{
  "model": "text-conditioned image diffusion model",
  "text_encoder_parallel_block": false,
  "pixel_unshuffle": 2,
  "upsampling": "nearest_conv",
  "lr_schedule": "cosine",
  "final_lr_fraction": 0
}
Rows from block 9 of the denoiser, named by matrix and row number. Each number is 500 + 50 x the weight over the matrix's rms, rounded and kept within 0 to 999. All counts start at 0. Numbers have three digits each.
# fc1: squeeze-excite reduce (model.decb.0.1.se.fc1.weight, 16x128), inputs 0-127
fc1.0:549500557500436500500500500500500409562500577423565586500580553500500579500636557500437500500500449500500606410500500500500582500413500500500500500500500500500550500500500500500500500426500500602393500500500576500500500407500408500375500500500500500328412500500500500500500500500578558500455500379500500500500500500347585500546500583500500553500648444430500596500500392500500584500586
fc1.1:378552500500596394500582500549423578500590413500584500500410440500500500451378500500576597500500389500500347576500500500597500440576562428451664500500500500559367500617500500500500500599500556440500373500500440500577639500440500420589500563500500608560500500500500500500500423500500408500500500440640500500566500500500551500441418400500500400500566500500396500500500594430500500500500
fc1.2:500500500500558584500500659396500500500500500500500500500500500500500500442500403500500500500500500500500500500417412564548500500500500500500500500629500438500500570500500500500598500500500446500500500383500500500500570500395500500390410500426500500500500551500500500500500417500500500500500500500500500500500412500417500553500500500500500500500500500500500500599500500500500500551432
fc1.3:500581555500429500568500500554500301500500500500500500500583500500500402581620500413500500500500500500500500500500500500500614500500500500423500500500500500500500442500500555500500500427441500500368458450500582500554500500500500445462576500417500500581500500500500500500500500500573500500416500500500500500500445500500434500430425500500500500500562500421563500500500575500400500424443
fc1.4:500500500500396500500443361630500450577345558500553345500555500578500500630500500654275500568500591406500551500500500500500500500441500500500500500687592500500500500500500500423438500361500500500500577500500562500500326431500500597500500370500500500500500500500609500500388629399500500500500604500500448572393500500500500500549500412381500500500337500500418500403580500500500563500500
fc1.5:500500500587500665500500500584500500500264500500436724585500500779552500663500500602333380500500500500500500553394500349500500553573425500500372500500500500500500500435500500415500500500500500397561500500365500500500500553500500500438674394500500442500500500354500500500500500500500393500435500417500398500452500500395500592500403642568618500500500413500568431624600500500658651500500
fc1.6:500500500438500500500500500500563500500500500500500500500500548500500500500500500500500500500500447500500500500500430436500500500500500500500427500449452500426500500500500500500500500500500500567500500500500500500500500500500500500500500500500448500500500500500500551500548500500500500500500500500500500500500500500500500500500500500500500500500500500500557500500500500500559500500500
fc1.7:632500545500500500563438500500568442559500659500500629500500500500500500500500560500605500500500500500500500444500500500500641500500500500442558500500500500571500632500578500500401709430361500500584411587575568660500400432500380500430650554367438500500500500500500500500500500500500500500564500500371500500500609500500437500500500500500500500500631500500500500500500500500500500500547
fc1.8:500592500500500423572500500560500500500500500500586500500500500500500500500500500577500585500500500500573500500500500500500429500445500428500500500500500500561500500500500451500500500500500500500500500617577500500500500446500500332500500500500500570500500500570445457592435500391409500500585500500547500500500500381500500500414573448403500500500500500500403500500500500500500500500500
fc1.9:500500500500394575500500500500500500572500500396500500500557500429500500500500611357434500500500500330428500425376500500500500564574400606500570591500500500500500500319500500574500500447435500500500500500500449631415417432500500573500567500425418500308500557500500500500500500500500500500500500500500500500500565500500576500500500500500500500500686500500422622500500500589500567500500
fc1.10:500599500500549410437629557406500395556500453623500500500500500500437500500500500500597500500500397500500500500500556500568500500611570449500500500380500500500428500605407431431500500597580500500500355500500500500500567500500500500567500584419500500583500500500500500551500500500500418549568500444552500589500500500500500500452500500435500500500573553500500500500425435500404500500500
fc1.11:500500500445500500418500500500500500500500500500500549418500500500500500543500500500500441432500500500500500571500500431573500500500500500500345500403439500579500443500500396500500500439434500500500500500594500500500500500500500412500554500422500500500500500500500500500500500500500500500500500437500591500500500500500433500394625500500500500413434500500500500500416500500500555500387
fc1.12:500500500613500500500576500424441500500500445605500500565500500500500606500376437500500560396500500500500444565556500408604500500500500464500437500500500500583500500500500500500446610500500500500500500500500500500500597443500362500500500500500610500589559500500425565500500500500500500500554435500500500500500442500500500500500500500444500500559500500500500500500500500396500362500442
fc1.13:500500500555500500441500500389500450500560500500500500500500448500426562500500500440500500500500500500500500500500500500444582500560500593561500500500500424500443500500448500500500500588611500568500500386500500500500500500500500500397500500500568500442500500500500565500500430500579500500500500500500570500564500500500500500500406500500500421586500500500559428500500500436500500500500
fc1.14:500500434500500500552500500500500500500500500500500500500589500602500500641500500596443595500500604500558500500605500500587400500446500500500500500544500500500500500500416500326500376428589500652500500500588637397500427500500500500608500500500500500500500500602500665500500500401410500500500500500500500553408427500500500500500500500500500500391345500580500500500500500500500571500500
fc1.15:500500500500500500438500500430500500412500500500432500500500570500500500549500500449500500547500500500500500500500500500448500500447500500500500500500500500447500500500500500500500500566500553500500500500500500434546500547500500500563500429500500500446441500500500500500500500580500500500555434500500549445500500500500500500500500500500500500500500500444576500500500500500500500500500